From a checkpoint of a small multi-label image tagger: layers 14.
Rows from block 7 of a small multi-label image tagger, named by matrix and row number. Rows with one number within an expert belong to one neuron, the router's apart. Each number is 50 + 10 x the weight over its row's rms, rounded and kept within 0 to 99. All counts start at 0. After the name is the row's rms in percent of the matrix's.
Before each expert's rows are labels from the 100 images, of 14976, where the router gives the expert most weight on average: "strongest on" is what is common among them; "place" is the part of the image that holds the peak. Only what is clearly more common there than usual is listed. The data: simulated telescope pictures of galaxies. In brackets: how many of the 100, against the usual share in percent.
# router: router (model.blocks.7.mlp.router.weight, 4x320), inputs 0-159
# gate: expert gate (model.blocks.7.mlp.gate, 4x160x320), inputs 0-159
# up: expert up (model.blocks.7.mlp.up, 4x160x320), inputs 0-159
# down: expert down (model.blocks.7.mlp.down, 4x320x160, transposed), outputs 0-159

# expert 3
strongest on: star cluster (100 vs 9.1)
place: top centre (29 vs 9.4)
router.3 090:71 42 42 34 38 53 55 52 40 57 36 38 39 48 46 45 44 59 39 43 47 71 57 43 57 40 45 47 49 37 19 60 51 71 57 60 40 52 51 41 63 61 41 54 56 54 33 51 62 53 54 45 59 58 47 70 63 77 51 62 49 53 56 37 56 59 60 50 37 38 42 48 42 31 52 55 42 54 35 45 48 44 50 68 65 42 44 45 62 49 34 31 33 60 47 63 43 53 41 47 51 59 69 55 46 41 59 48 50 44 77 38 46 51 68 51 49 53 47 48 60 49 52 56 49 46 52 59 52 62 49 60 52 45 59 41 31 51 48 54 58 57 37 52 65 54 43 44 57 40 47 38 46 25 73 58 31 44 52 32
gate.9 101:52 58 43 56 46 52 46 45 57 57 56 45 38 54 46 51 46 39 54 45 45 61 58 29 55 39 50 56 37 42 49 51 46 50 58 53 34 54 76 18 67 63 47 53 52 56 36 55 59 51 40 38 61 50 55 58 52 61 49 47 43 37 49 47 60 44 62 62 36 54 47 45 65 43 32 59 43 48 60 26 50 43 55 46 61 47 48 63 59 55 55 31 48 58 54 58 47 44 34 35 59 55 63 45 42 58 30 45 37 52 49 49 59 72 60 55 42 59 68 60 36 52 53 57 50 51 59 38 37 58 55 42 38 56 74 52 63 48 48 55 58 56 55 32 30 52 55 43 44 56 58 21 52 45 54 64 55 53 33 69
up.9 101:51 60 39 66 49 57 43 66 44 51 61 48 54 56 27 47 48 68 52 47 59 55 46 62 68 52 49 49 43 41 50 46 49 55 46 49 62 47 41 49 44 38 53 53 62 44 44 56 57 57 52 76 49 52 57 51 42 56 44 28 36 51 44 60 62 57 30 58 43 54 67 62 49 32 35 72 57 37 67 54 45 53 62 57 53 50 55 41 61 39 55 47 43 42 60 49 40 48 53 43 63 34 38 28 52 33 40 39 38 45 41 45 55 62 56 54 60 42 31 26 45 47 37 42 40 41 57 29 50 47 53 60 55 57 50 49 41 53 58 60 35 34 48 62 43 56 56 38 50 29 51 54 61 60 54 48 37 40 53 57
down.9 105:56 44 55 53 52 41 62 53 43 41 63 27 58 49 56 44 44 53 70 50 53 54 39 66 60 40 43 59 57 44 58 59 49 52 49 65 46 43 33 22 49 41 47 53 53 42 59 55 42 55 41 41 55 42 56 37 70 42 52 35 40 34 65 59 48 41 44 45 41 72 56 45 37 68 41 37 38 64 43 52 33 55 55 69 63 36 60 46 48 53 50 61 39 60 49 56 53 57 45 38 52 61 60 64 49 57 61 50 54 34 51 44 45 38 52 44 62 42 46 46 53 53 42 52 54 36 53 26 42 43 49 47 55 44 40 43 38 57 65 52 48 32 61 50 37 56 68 68 50 41 40 51 46 50 70 52 54 38 51 50
gate.10 097:42 46 36 47 45 54 56 41 60 45 57 55 60 65 66 43 45 34 62 42 49 50 45 54 60 34 69 28 43 58 53 32 46 60 51 64 43 55 56 49 44 39 47 68 46 60 59 53 50 64 43 64 66 47 45 61 36 53 42 49 62 40 34 52 51 45 50 54 38 52 64 47 66 50 48 40 41 75 37 58 47 54 64 57 46 70 54 39 47 53 41 63 61 66 67 45 50 53 47 42 44 43 54 36 61 68 33 52 54 46 56 64 33 58 29 29 68 47 56 51 52 45 50 48 37 66 35 47 42 39 51 60 50 49 38 52 35 57 49 38 49 52 40 39 35 52 44 61 49 62 37 46 59 46 61 50 53 40 46 52
up.10 103:53 45 45 45 40 47 53 53 52 29 49 62 34 50 69 49 60 53 40 48 51 39 47 52 59 59 54 49 58 64 45 49 43 39 61 46 42 38 59 58 55 51 51 72 53 53 50 28 48 70 60 46 54 44 56 37 34 65 54 48 53 53 71 39 63 55 48 46 43 72 47 49 54 43 39 57 43 23 55 47 50 46 39 53 50 37 34 48 45 58 60 55 56 57 55 24 39 49 48 55 48 59 40 74 42 55 50 54 62 39 55 47 46 62 58 48 50 55 38 53 29 72 34 36 35 53 39 36 35 54 48 35 49 52 63 61 51 49 32 55 57 59 63 46 59 50 60 49 36 46 52 60 53 28 49 57 52 51 58 55
down.10 101:55 48 75 47 46 35 66 44 57 55 57 47 53 61 52 41 24 58 64 48 67 57 57 54 61 44 48 32 55 50 48 46 53 30 48 62 49 43 59 63 52 52 31 38 62 53 47 64 57 72 52 47 58 58 57 44 44 52 43 59 67 47 71 53 42 52 41 55 54 53 55 64 45 49 55 45 50 43 47 38 57 47 44 58 63 48 73 51 43 53 47 58 37 43 57 49 36 43 43 60 66 45 64 63 29 49 50 57 54 25 52 32 51 49 39 46 52 40 45 76 40 49 75 36 29 49 40 41 67 61 34 50 59 53 59 50 36 46 29 50 57 50 55 64 40 49 46 43 42 61 43 54 48 46 57 40 51 40 63 37
gate.11 098:72 65 46 54 37 44 30 72 51 55 50 31 39 56 39 60 39 59 55 38 44 57 55 46 47 50 42 43 55 64 49 46 64 50 45 58 63 48 43 57 67 54 50 36 47 42 59 58 50 49 55 55 39 34 53 62 33 43 50 46 45 48 71 45 39 64 59 53 48 45 46 57 32 37 56 52 51 50 34 45 36 53 55 55 37 54 71 50 67 51 72 46 47 42 42 41 66 45 59 57 50 39 56 63 52 56 50 50 61 43 42 53 38 23 64 60 40 46 51 60 47 56 54 56 39 69 26 40 55 47 64 46 38 35 40 59 52 44 56 52 41 57 46 53 39 50 61 67 75 58 41 50 48 41 37 69 55 28 50 51
up.11 103:57 45 36 43 54 30 44 38 40 55 32 48 43 53 47 55 61 50 53 65 54 52 52 37 51 35 50 60 51 57 50 55 36 61 55 69 46 36 64 68 50 37 37 56 75 51 47 42 47 58 45 49 68 61 49 48 61 56 46 42 60 54 49 50 64 43 54 50 53 42 26 42 39 58 43 55 50 45 48 74 43 38 51 50 55 46 27 43 47 43 44 56 54 50 72 55 32 63 39 42 39 50 43 46 30 68 50 61 41 46 57 49 65 55 54 61 59 60 66 62 48 46 57 54 36 54 71 51 35 47 60 52 50 57 41 44 48 53 61 67 44 59 53 47 60 53 50 48 46 41 49 46 37 43 50 46 52 56 40 33
down.11 102:42 50 44 47 39 27 48 63 46 54 56 62 46 41 52 55 44 41 51 53 42 62 44 59 72 48 47 57 70 47 56 54 34 63 38 49 44 50 55 65 43 49 51 38 41 59 51 59 48 40 53 47 36 58 49 35 64 41 61 48 59 53 69 56 60 50 46 52 60 78 63 70 51 51 55 65 45 56 66 60 50 38 41 49 54 60 33 53 53 55 44 67 75 61 24 57 64 49 46 54 67 45 35 36 36 56 56 41 55 39 68 39 70 42 53 54 49 33 44 55 29 55 37 66 58 48 51 43 51 46 47 38 51 49 53 42 44 51 35 57 61 51 45 56 55 42 44 43 61 38 55 37 45 56 59 58 55 66 37 42
gate.12 104:54 52 59 58 53 61 43 62 46 48 52 62 67 60 47 30 47 52 43 67 60 53 39 55 63 43 63 56 64 42 48 54 43 44 34 46 67 41 29 61 48 59 39 46 47 39 60 49 44 43 54 44 55 35 42 56 54 46 52 40 71 45 46 60 32 42 47 59 60 65 46 45 68 51 60 43 69 31 46 44 63 58 66 53 49 52 35 39 38 41 16 32 49 43 57 54 56 64 52 69 45 41 56 43 78 42 32 48 65 51 47 49 37 51 42 53 62 71 57 41 56 72 49 38 53 46 50 60 41 48 46 55 66 38 47 50 52 48 71 35 33 31 60 55 32 43 41 61 44 54 53 57 24 49 30 48 41 60 53 41
up.12 094:65 43 50 30 59 62 50 52 44 36 59 33 52 58 40 39 51 53 48 59 54 58 37 47 45 53 53 42 46 51 42 53 49 34 47 65 52 36 50 69 56 55 43 52 46 48 55 45 43 49 56 51 53 46 46 72 43 51 30 42 51 36 44 36 50 40 63 52 33 59 44 49 48 62 60 53 63 45 51 50 52 69 44 55 41 80 53 44 43 59 59 45 52 47 59 52 59 53 60 47 51 56 43 52 53 75 48 43 48 48 46 68 46 49 51 46 60 63 56 70 49 55 63 55 48 45 52 43 53 51 55 60 54 49 45 45 34 58 51 56 49 51 50 39 49 32 38 67 45 43 22 49 39 46 51 46 42 63 47 42
down.12 092:61 37 58 47 54 30 41 39 54 63 55 33 53 29 33 46 54 69 37 55 38 52 55 58 48 32 54 48 50 49 49 45 64 47 47 60 45 38 66 36 67 44 47 42 38 56 35 55 31 65 59 45 45 51 45 36 61 47 66 53 45 43 36 33 50 54 46 46 68 47 56 57 39 63 40 42 50 36 62 46 63 44 39 56 65 30 68 58 42 53 45 45 36 54 53 67 51 42 54 44 47 41 47 42 56 36 48 37 60 55 53 65 50 60 51 51 47 42 43 65 68 63 69 25 54 39 41 53 44 48 38 40 38 45 64 55 58 45 45 56 35 49 51 64 45 46 40 36 52 56 48 46 51 39 57 63 51 56 64 54

# expert 0
strongest on: merging pair (53 vs 8.9); barred spiral (39 vs 9.1)
place: middle left (35 vs 9.4); bottom left (32 vs 14.1)
router.0 108:51 58 64 44 62 60 47 54 64 45 34 59 60 76 57 53 50 54 56 56 53 48 37 69 58 51 59 62 52 55 54 60 59 42 71 51 65 48 48 34 47 42 54 57 48 41 64 50 39 66 39 70 52 50 51 47 27 43 56 30 47 53 44 66 58 23 36 60 47 51 54 74 41 43 48 48 45 42 47 33 59 40 46 63 34 50 48 49 39 52 60 71 53 32 53 36 57 47 49 42 57 49 28 40 64 50 46 43 43 66 46 69 44 54 35 30 47 36 50 44 55 59 41 48 55 71 45 50 54 31 58 52 49 53 50 55 65 64 50 56 68 47 59 44 65 46 56 55 51 37 66 58 47 59 58 49 51 41 46 42
gate.9 102:55 43 54 48 56 40 58 65 56 55 50 38 37 48 67 52 52 50 49 66 61 42 58 57 41 42 67 32 37 48 50 51 44 57 48 51 68 41 45 39 51 33 47 60 44 53 36 57 48 50 58 35 52 42 45 58 40 63 55 51 48 49 59 56 44 50 68 53 55 43 67 53 46 54 38 75 49 48 65 52 55 43 42 54 66 55 60 60 54 55 37 54 51 49 50 64 57 52 46 58 62 60 33 56 32 56 50 53 45 54 61 42 54 68 45 54 60 47 62 58 41 51 44 48 46 44 57 60 42 43 31 62 42 60 45 50 58 66 51 59 50 55 42 41 53 48 49 49 41 49 67 53 42 26 28 41 64 30 30 24
up.9 103:53 29 52 60 31 52 47 57 41 71 46 57 60 62 63 65 34 51 52 62 42 67 46 52 47 37 65 36 55 46 47 63 29 61 35 50 39 50 41 48 38 46 45 50 44 68 49 42 37 53 40 61 61 49 32 45 28 48 43 52 72 63 66 48 65 36 51 41 49 55 55 45 47 41 68 47 51 44 57 62 46 62 56 51 49 60 36 36 50 53 46 37 44 53 61 73 41 57 54 63 45 39 51 49 52 41 46 49 58 53 60 67 57 50 65 44 46 54 40 34 62 35 53 41 57 72 49 51 48 58 39 67 61 58 56 57 41 58 54 46 63 41 50 66 48 37 39 62 61 39 48 39 71 50 49 44 37 74 53 50
down.9 104:63 46 43 43 59 52 69 35 45 49 67 55 53 58 52 62 42 62 47 42 47 41 63 58 44 40 58 62 56 54 60 60 64 48 39 40 47 58 56 28 45 51 43 57 42 53 51 33 50 66 61 56 49 66 45 69 44 67 37 35 34 45 37 45 37 48 35 41 48 59 52 51 46 39 53 47 49 50 43 55 40 44 63 62 44 45 54 45 29 38 46 42 45 48 51 63 44 42 52 58 46 64 60 50 55 40 76 44 48 48 49 54 26 28 45 51 44 46 63 39 58 67 62 59 71 50 49 54 52 42 50 60 61 51 49 59 46 57 60 35 54 68 65 52 37 47 52 43 50 35 29 57 51 59 62 46 54 45 51 35
gate.10 098:42 33 38 67 44 52 70 54 49 65 47 48 48 56 48 58 65 27 60 52 40 39 72 47 52 61 57 43 45 44 44 44 72 57 51 58 67 63 46 67 69 57 41 63 60 58 44 67 63 62 61 41 46 62 52 41 30 50 46 50 76 38 62 62 60 60 44 49 21 44 66 38 52 48 50 58 35 45 47 54 32 42 46 79 38 42 60 59 47 49 56 53 56 66 50 68 32 44 44 44 63 55 51 47 51 61 44 49 41 52 52 37 55 37 62 58 47 43 68 65 35 50 25 71 55 59 47 53 46 67 72 52 36 38 43 45 44 54 52 68 37 57 27 62 58 59 52 56 47 52 62 52 38 43 29 50 42 50 40 51
up.10 098:51 56 40 58 46 58 75 19 51 38 45 64 43 44 58 42 30 60 59 60 53 47 52 52 45 28 40 44 47 66 50 45 62 35 43 51 49 37 52 40 56 55 68 49 39 53 59 42 48 57 42 64 31 44 57 38 65 64 44 54 54 53 64 58 45 56 54 48 46 49 37 60 51 48 28 60 45 65 58 60 62 43 39 53 53 68 54 73 40 52 51 48 36 63 41 55 51 39 53 64 40 51 55 40 38 50 58 52 55 42 65 42 55 56 51 49 64 46 46 66 51 56 51 47 47 57 66 69 43 34 42 59 60 60 63 49 65 53 48 41 31 59 43 69 56 39 37 46 53 47 41 42 57 47 58 47 44 44 52 47
down.10 098:39 49 51 56 58 60 72 50 55 54 48 49 59 52 26 43 44 42 64 40 37 49 40 27 60 57 58 36 49 51 46 44 43 55 51 51 42 35 53 73 42 45 46 43 60 63 49 51 34 57 55 48 50 32 56 66 57 69 41 58 53 63 70 53 53 63 44 53 68 45 53 38 55 60 50 51 59 62 44 42 56 47 45 60 55 51 40 45 51 48 45 61 54 44 51 53 26 69 30 53 28 51 45 56 53 55 56 60 55 48 47 62 47 56 22 30 61 37 56 48 37 37 42 36 45 47 58 38 34 61 24 51 34 58 67 34 46 33 48 55 41 41 39 50 53 38 54 68 66 64 44 61 33 52 49 57 31 59 44 47
gate.11 097:61 54 30 44 53 40 52 67 56 54 34 43 61 42 46 58 40 47 28 39 52 46 40 52 45 46 51 34 47 43 43 32 47 58 39 33 54 57 41 38 52 57 45 45 33 56 42 53 42 56 51 45 49 66 55 40 43 49 47 60 50 49 46 58 64 54 35 46 54 67 61 45 38 43 52 48 54 46 45 59 50 45 46 61 59 41 73 55 60 55 47 50 51 43 56 50 46 45 47 32 42 47 64 70 52 46 56 68 63 22 53 44 75 49 64 59 55 52 58 21 52 52 27 37 59 48 57 46 57 40 39 65 46 49 55 61 73 46 62 42 59 31 49 58 43 46 69 55 56 50 37 53 34 43 53 54 57 29 47 58
up.11 098:62 68 57 40 54 52 49 52 43 48 60 42 60 63 53 37 52 64 73 59 62 56 58 55 54 47 46 58 58 40 23 57 55 40 57 41 33 38 62 46 46 52 51 48 54 56 36 55 44 42 55 49 35 56 55 53 55 41 61 60 63 39 60 29 43 54 71 70 44 46 57 38 84 45 50 69 46 47 50 69 38 56 43 33 40 68 53 39 48 52 49 57 44 46 39 46 66 65 68 38 58 60 49 48 37 46 53 43 58 51 59 46 39 46 67 43 54 67 43 52 51 49 44 46 42 39 53 29 61 59 64 44 48 57 54 53 43 43 52 60 47 52 55 51 57 42 26 40 32 40 59 41 62 59 50 50 53 46 61 50
down.11 101:43 58 34 54 61 65 43 51 49 39 60 57 57 21 49 49 66 64 60 22 52 53 38 65 58 48 56 41 54 67 39 56 51 37 46 55 61 65 57 62 37 43 52 72 49 38 66 38 63 43 56 52 48 56 43 55 46 49 42 35 61 58 59 48 37 37 43 65 39 68 46 50 38 50 44 51 41 65 55 58 33 79 58 48 50 64 42 61 58 40 59 64 55 65 56 45 42 40 58 45 60 65 38 49 45 48 54 58 35 31 52 38 57 40 59 47 55 50 43 44 43 35 45 57 57 55 53 53 49 61 49 64 51 52 44 30 49 53 44 45 51 34 73 59 37 47 68 44 57 55 30 59 45 53 50 62 40 47 45 43
gate.12 118:37 49 54 44 45 34 37 52 54 57 43 50 36 42 53 43 41 51 44 61 48 40 27 62 38 37 69 58 60 46 36 57 47 78 51 36 32 36 31 39 57 52 42 46 57 55 50 59 50 43 60 58 49 38 57 51 68 48 34 62 32 68 40 40 49 64 59 56 52 40 42 67 51 76 52 59 46 43 35 50 56 35 69 50 39 45 58 56 40 45 59 45 50 50 46 36 59 50 70 46 64 61 48 51 33 48 45 71 59 50 38 48 29 74 72 46 48 55 40 56 36 46 53 55 43 39 41 36 50 59 65 25 50 45 31 56 33 43 29 54 46 40 48 55 34 43 79 42 65 44 41 44 50 46 58 48 52 34 51 42
up.12 111:63 41 53 51 57 52 55 55 53 58 58 43 78 40 49 44 46 54 44 52 46 55 48 44 39 55 40 57 56 44 42 39 72 42 34 32 54 51 62 35 50 72 54 41 42 46 46 55 47 41 42 52 46 64 45 57 48 34 51 70 55 58 58 46 46 53 47 67 55 51 49 57 48 49 54 43 62 72 73 55 46 53 56 39 57 61 61 51 29 56 43 56 49 44 39 48 62 29 50 28 60 36 55 68 43 41 63 39 51 55 58 59 57 65 31 60 52 47 55 24 50 56 69 65 46 34 36 49 46 53 44 47 44 61 56 58 67 59 59 36 37 43 54 41 38 41 53 50 36 56 52 54 51 55 47 45 64 47 69 44
down.12 128:56 44 40 52 55 55 40 45 50 63 62 50 55 66 60 48 45 63 46 43 50 52 53 42 67 55 43 33 39 71 53 60 44 46 50 59 46 37 60 35 53 35 54 57 45 45 53 46 30 47 61 40 44 51 64 46 55 54 28 63 33 44 55 53 41 51 51 44 48 60 41 54 22 54 54 52 41 55 44 59 45 47 55 58 56 56 56 42 44 45 62 52 45 67 45 48 36 66 59 45 41 62 60 44 55 43 45 51 48 41 39 60 35 47 31 50 37 45 46 45 70 43 38 62 69 51 38 41 65 56 64 52 59 50 40 42 38 40 46 51 59 48 51 73 45 44 61 49 47 60 58 56 55 34 58 53 42 49 46 45

# expert 2
strongest on: round elliptical (99 vs 8.9)
place: centre (61 vs 6.2)
router.2 103:29 46 42 49 48 54 63 42 48 48 57 47 63 50 55 38 58 45 44 45 44 48 52 41 42 53 34 47 52 40 53 37 47 58 30 36 39 52 56 49 50 49 54 52 40 58 52 46 23 19 56 33 45 27 48 36 53 46 45 68 59 55 39 37 59 69 39 55 43 53 40 30 68 67 53 43 61 69 58 46 50 60 63 57 54 57 53 49 39 58 42 63 64 40 48 55 43 36 62 65 48 41 54 53 39 60 49 54 43 46 39 66 75 46 54 55 46 64 46 47 50 38 63 41 39 43 43 53 50 66 34 34 62 48 50 55 45 47 63 45 46 50 49 45 37 59 52 33 61 71 59 40 69 61 53 57 64 54 59 49
gate.9 107:47 55 45 35 59 54 56 54 60 72 65 50 56 51 41 48 50 49 55 55 60 42 40 60 47 53 49 37 45 54 53 47 45 56 50 50 43 44 53 43 55 56 31 48 37 43 67 51 42 51 52 54 59 47 65 51 36 43 45 41 44 46 45 56 38 45 35 50 33 42 65 52 43 43 35 50 49 47 55 35 46 41 56 43 24 51 51 59 42 60 52 59 53 48 55 53 61 51 75 41 59 48 48 36 54 59 52 48 47 55 33 52 33 63 43 27 48 38 55 40 23 58 56 43 51 38 37 44 51 42 57 53 57 49 47 61 33 43 70 33 44 25 45 45 65 57 52 45 41 59 42 40 40 63 35 35 62 31 48 45
up.9 103:50 52 60 59 53 41 55 74 58 50 53 32 63 37 52 53 58 45 58 46 50 64 46 47 43 68 62 56 43 63 60 43 45 57 32 43 56 34 58 38 53 49 53 50 38 41 51 62 50 50 28 44 51 59 45 49 53 37 32 39 43 44 54 58 46 58 54 66 49 35 49 61 45 40 37 38 58 34 47 39 38 27 52 66 59 51 61 52 51 56 36 60 42 43 59 49 71 47 41 54 46 51 53 54 51 41 41 48 53 59 63 56 33 54 50 47 52 65 44 40 57 47 51 54 50 76 40 36 64 45 49 55 35 49 54 54 53 49 48 46 46 33 59 44 53 58 58 44 70 42 42 42 37 37 35 45 42 29 38 51
down.9 100:47 52 48 51 58 47 45 46 33 52 50 49 37 51 53 51 41 51 33 62 55 63 50 49 50 50 44 43 34 64 57 39 70 56 49 56 46 44 56 43 53 46 68 40 56 41 71 36 52 40 55 52 74 59 64 55 52 38 45 56 38 79 35 44 55 44 59 45 54 55 54 44 38 59 44 41 38 62 54 52 43 38 38 51 29 51 46 49 40 42 61 36 56 62 50 54 52 56 65 51 54 57 67 60 52 47 39 72 44 39 62 64 53 57 63 38 39 61 41 67 56 55 56 35 48 37 61 72 50 62 42 52 68 61 56 41 57 51 59 41 57 65 52 42 56 59 35 43 47 52 50 59 35 54 40 55 74 76 41 41
gate.10 099:46 57 58 46 64 54 71 64 47 49 44 47 49 37 55 55 49 45 61 61 50 42 53 64 50 63 42 54 57 44 46 65 46 46 35 55 70 47 57 75 58 57 46 50 58 57 32 50 61 57 47 48 47 58 51 40 49 36 56 60 49 40 28 54 55 44 32 43 47 35 38 56 54 60 53 41 56 51 55 52 57 53 53 47 60 60 46 57 48 46 49 51 49 41 52 59 63 55 76 38 49 34 52 62 42 44 50 37 55 32 42 46 44 47 55 43 53 41 45 49 18 62 38 53 41 52 54 51 46 59 61 47 55 72 51 40 49 36 45 62 69 55 60 46 42 51 60 54 54 46 45 41 27 45 68 47 58 49 30 53
up.10 098:53 52 50 37 57 48 41 48 55 59 32 55 52 63 53 44 66 57 42 49 76 44 72 58 43 30 44 53 58 39 51 55 67 59 53 34 45 45 46 57 45 33 51 45 42 57 28 45 51 55 58 27 35 50 35 39 53 59 68 53 57 50 41 52 38 45 69 46 55 61 51 66 49 65 50 43 49 60 59 42 40 60 47 41 44 44 62 50 50 41 38 47 36 47 31 67 62 38 54 65 52 62 41 57 26 43 49 55 63 46 45 51 58 61 46 53 35 60 52 45 48 53 42 53 35 46 53 64 30 39 41 49 55 22 37 40 43 40 54 53 71 44 24 56 74 63 50 33 61 58 29 50 62 52 41 60 63 42 41 43
down.10 093:42 55 36 39 73 47 51 46 65 52 50 67 59 73 39 68 38 55 49 56 50 31 40 43 51 42 48 36 63 44 48 45 53 61 69 56 37 30 48 45 66 41 48 42 57 36 54 58 41 61 52 46 44 56 52 50 58 58 36 50 57 59 46 46 38 53 45 45 72 72 51 49 44 45 49 49 59 48 36 50 55 41 45 38 48 49 67 51 34 53 58 37 44 52 54 28 25 68 39 41 55 48 33 38 48 48 57 51 54 51 61 38 71 64 58 43 54 53 41 67 59 49 45 39 51 53 49 44 68 57 50 64 51 60 45 42 56 50 55 63 54 38 38 35 57 59 46 48 65 49 37 47 55 63 32 50 50 41 31 70
gate.11 098:57 51 51 57 57 52 56 68 32 52 53 47 13 32 46 61 55 47 47 46 48 46 41 31 53 50 40 45 37 41 60 72 43 73 51 62 45 63 46 51 57 37 39 50 62 39 65 30 50 60 37 31 78 61 53 43 43 48 53 50 55 71 49 57 53 65 73 65 51 41 49 55 45 48 67 54 55 49 61 56 68 42 45 47 40 52 35 41 39 44 51 62 51 50 52 44 37 54 55 60 38 55 64 45 51 57 56 46 62 56 51 51 49 63 50 49 42 54 44 33 41 46 53 57 32 44 57 72 38 56 45 49 43 57 57 44 43 56 78 38 47 37 51 58 64 37 51 36 28 51 67 53 27 49 43 43 57 38 46 49
up.11 095:52 48 52 48 51 50 43 43 41 63 58 48 65 55 55 35 55 61 49 45 45 57 68 54 54 34 54 47 47 52 58 35 42 59 44 50 60 68 65 47 27 57 37 41 42 41 53 50 68 50 66 64 53 49 68 31 55 37 45 40 53 47 53 48 42 54 41 44 58 41 47 52 43 62 67 52 62 35 43 68 45 62 29 73 34 55 49 51 51 53 35 56 39 51 35 31 52 69 43 45 50 54 49 55 53 35 66 52 49 50 48 42 54 44 67 50 74 45 42 59 64 50 57 49 46 35 53 54 41 39 66 46 54 46 41 44 36 62 39 52 47 65 54 47 50 43 68 51 36 46 56 59 54 52 54 46 50 57 57 57
down.11 101:61 43 51 40 50 58 58 46 47 57 23 78 35 54 44 36 45 62 32 35 54 54 45 62 48 54 61 63 39 48 49 48 41 56 54 47 60 58 77 56 55 42 39 45 44 51 44 51 52 37 46 50 48 58 57 69 48 53 57 45 33 56 43 32 62 60 46 46 43 38 43 48 62 52 48 41 33 51 59 47 68 33 31 50 54 50 28 43 42 71 54 46 38 49 45 46 53 41 54 38 39 65 45 39 67 43 47 48 46 50 67 52 53 54 49 52 48 63 52 43 37 65 42 55 33 75 37 53 36 48 60 44 61 45 42 66 47 44 37 46 64 53 34 50 63 43 37 48 55 49 75 48 65 43 29 38 61 57 53 43
gate.12 100:41 46 51 71 52 61 51 47 42 68 58 56 53 39 71 49 37 62 42 46 46 66 37 48 48 39 41 57 50 41 47 51 54 51 63 63 44 57 57 62 43 55 49 85 51 47 42 52 44 50 71 46 57 60 59 38 39 49 51 48 54 54 38 40 34 45 52 24 60 56 47 39 35 39 41 38 52 49 53 44 55 50 47 57 51 48 50 59 68 40 57 36 66 40 66 41 56 40 47 61 46 45 49 50 57 29 45 68 43 44 67 66 55 55 58 46 62 51 52 50 48 37 55 57 63 44 40 46 74 53 45 57 52 39 62 53 53 67 35 47 42 47 49 67 66 55 46 54 56 53 35 47 50 52 38 48 43 48 46 63
up.12 101:60 68 60 46 51 28 52 61 68 50 53 38 59 60 54 48 48 33 38 54 48 52 55 51 59 40 57 19 38 52 41 61 31 55 63 54 49 43 48 36 38 51 45 59 48 52 32 35 67 52 51 46 62 51 48 48 43 65 39 44 48 42 27 54 47 60 50 69 65 46 62 65 57 42 51 47 42 69 56 40 25 49 49 33 48 52 58 49 66 68 37 51 34 55 42 55 49 42 55 43 47 30 58 46 39 47 49 55 57 48 57 44 45 62 47 52 57 50 34 55 47 51 47 53 51 52 56 47 33 37 44 54 65 61 43 47 39 46 31 44 60 46 50 65 41 37 54 26 48 63 54 48 44 38 36 46 53 57 54 67
down.12 099:53 57 48 42 58 41 63 39 50 35 50 38 60 50 55 54 56 41 59 55 54 47 36 38 53 42 63 61 52 41 60 38 43 36 65 34 61 55 52 62 62 55 59 57 40 52 51 47 33 62 47 34 33 34 53 48 55 42 39 64 41 54 32 40 47 64 53 60 49 47 40 62 58 51 28 47 53 40 44 42 42 45 43 65 37 50 66 51 50 41 75 51 49 64 66 45 34 53 45 44 50 54 59 34 42 32 53 48 65 47 72 49 48 55 52 50 50 38 46 41 42 55 41 38 68 49 46 43 68 69 62 58 32 39 59 48 43 44 63 57 55 63 32 45 63 66 36 47 26 55 57 62 51 55 48 61 53 60 59 34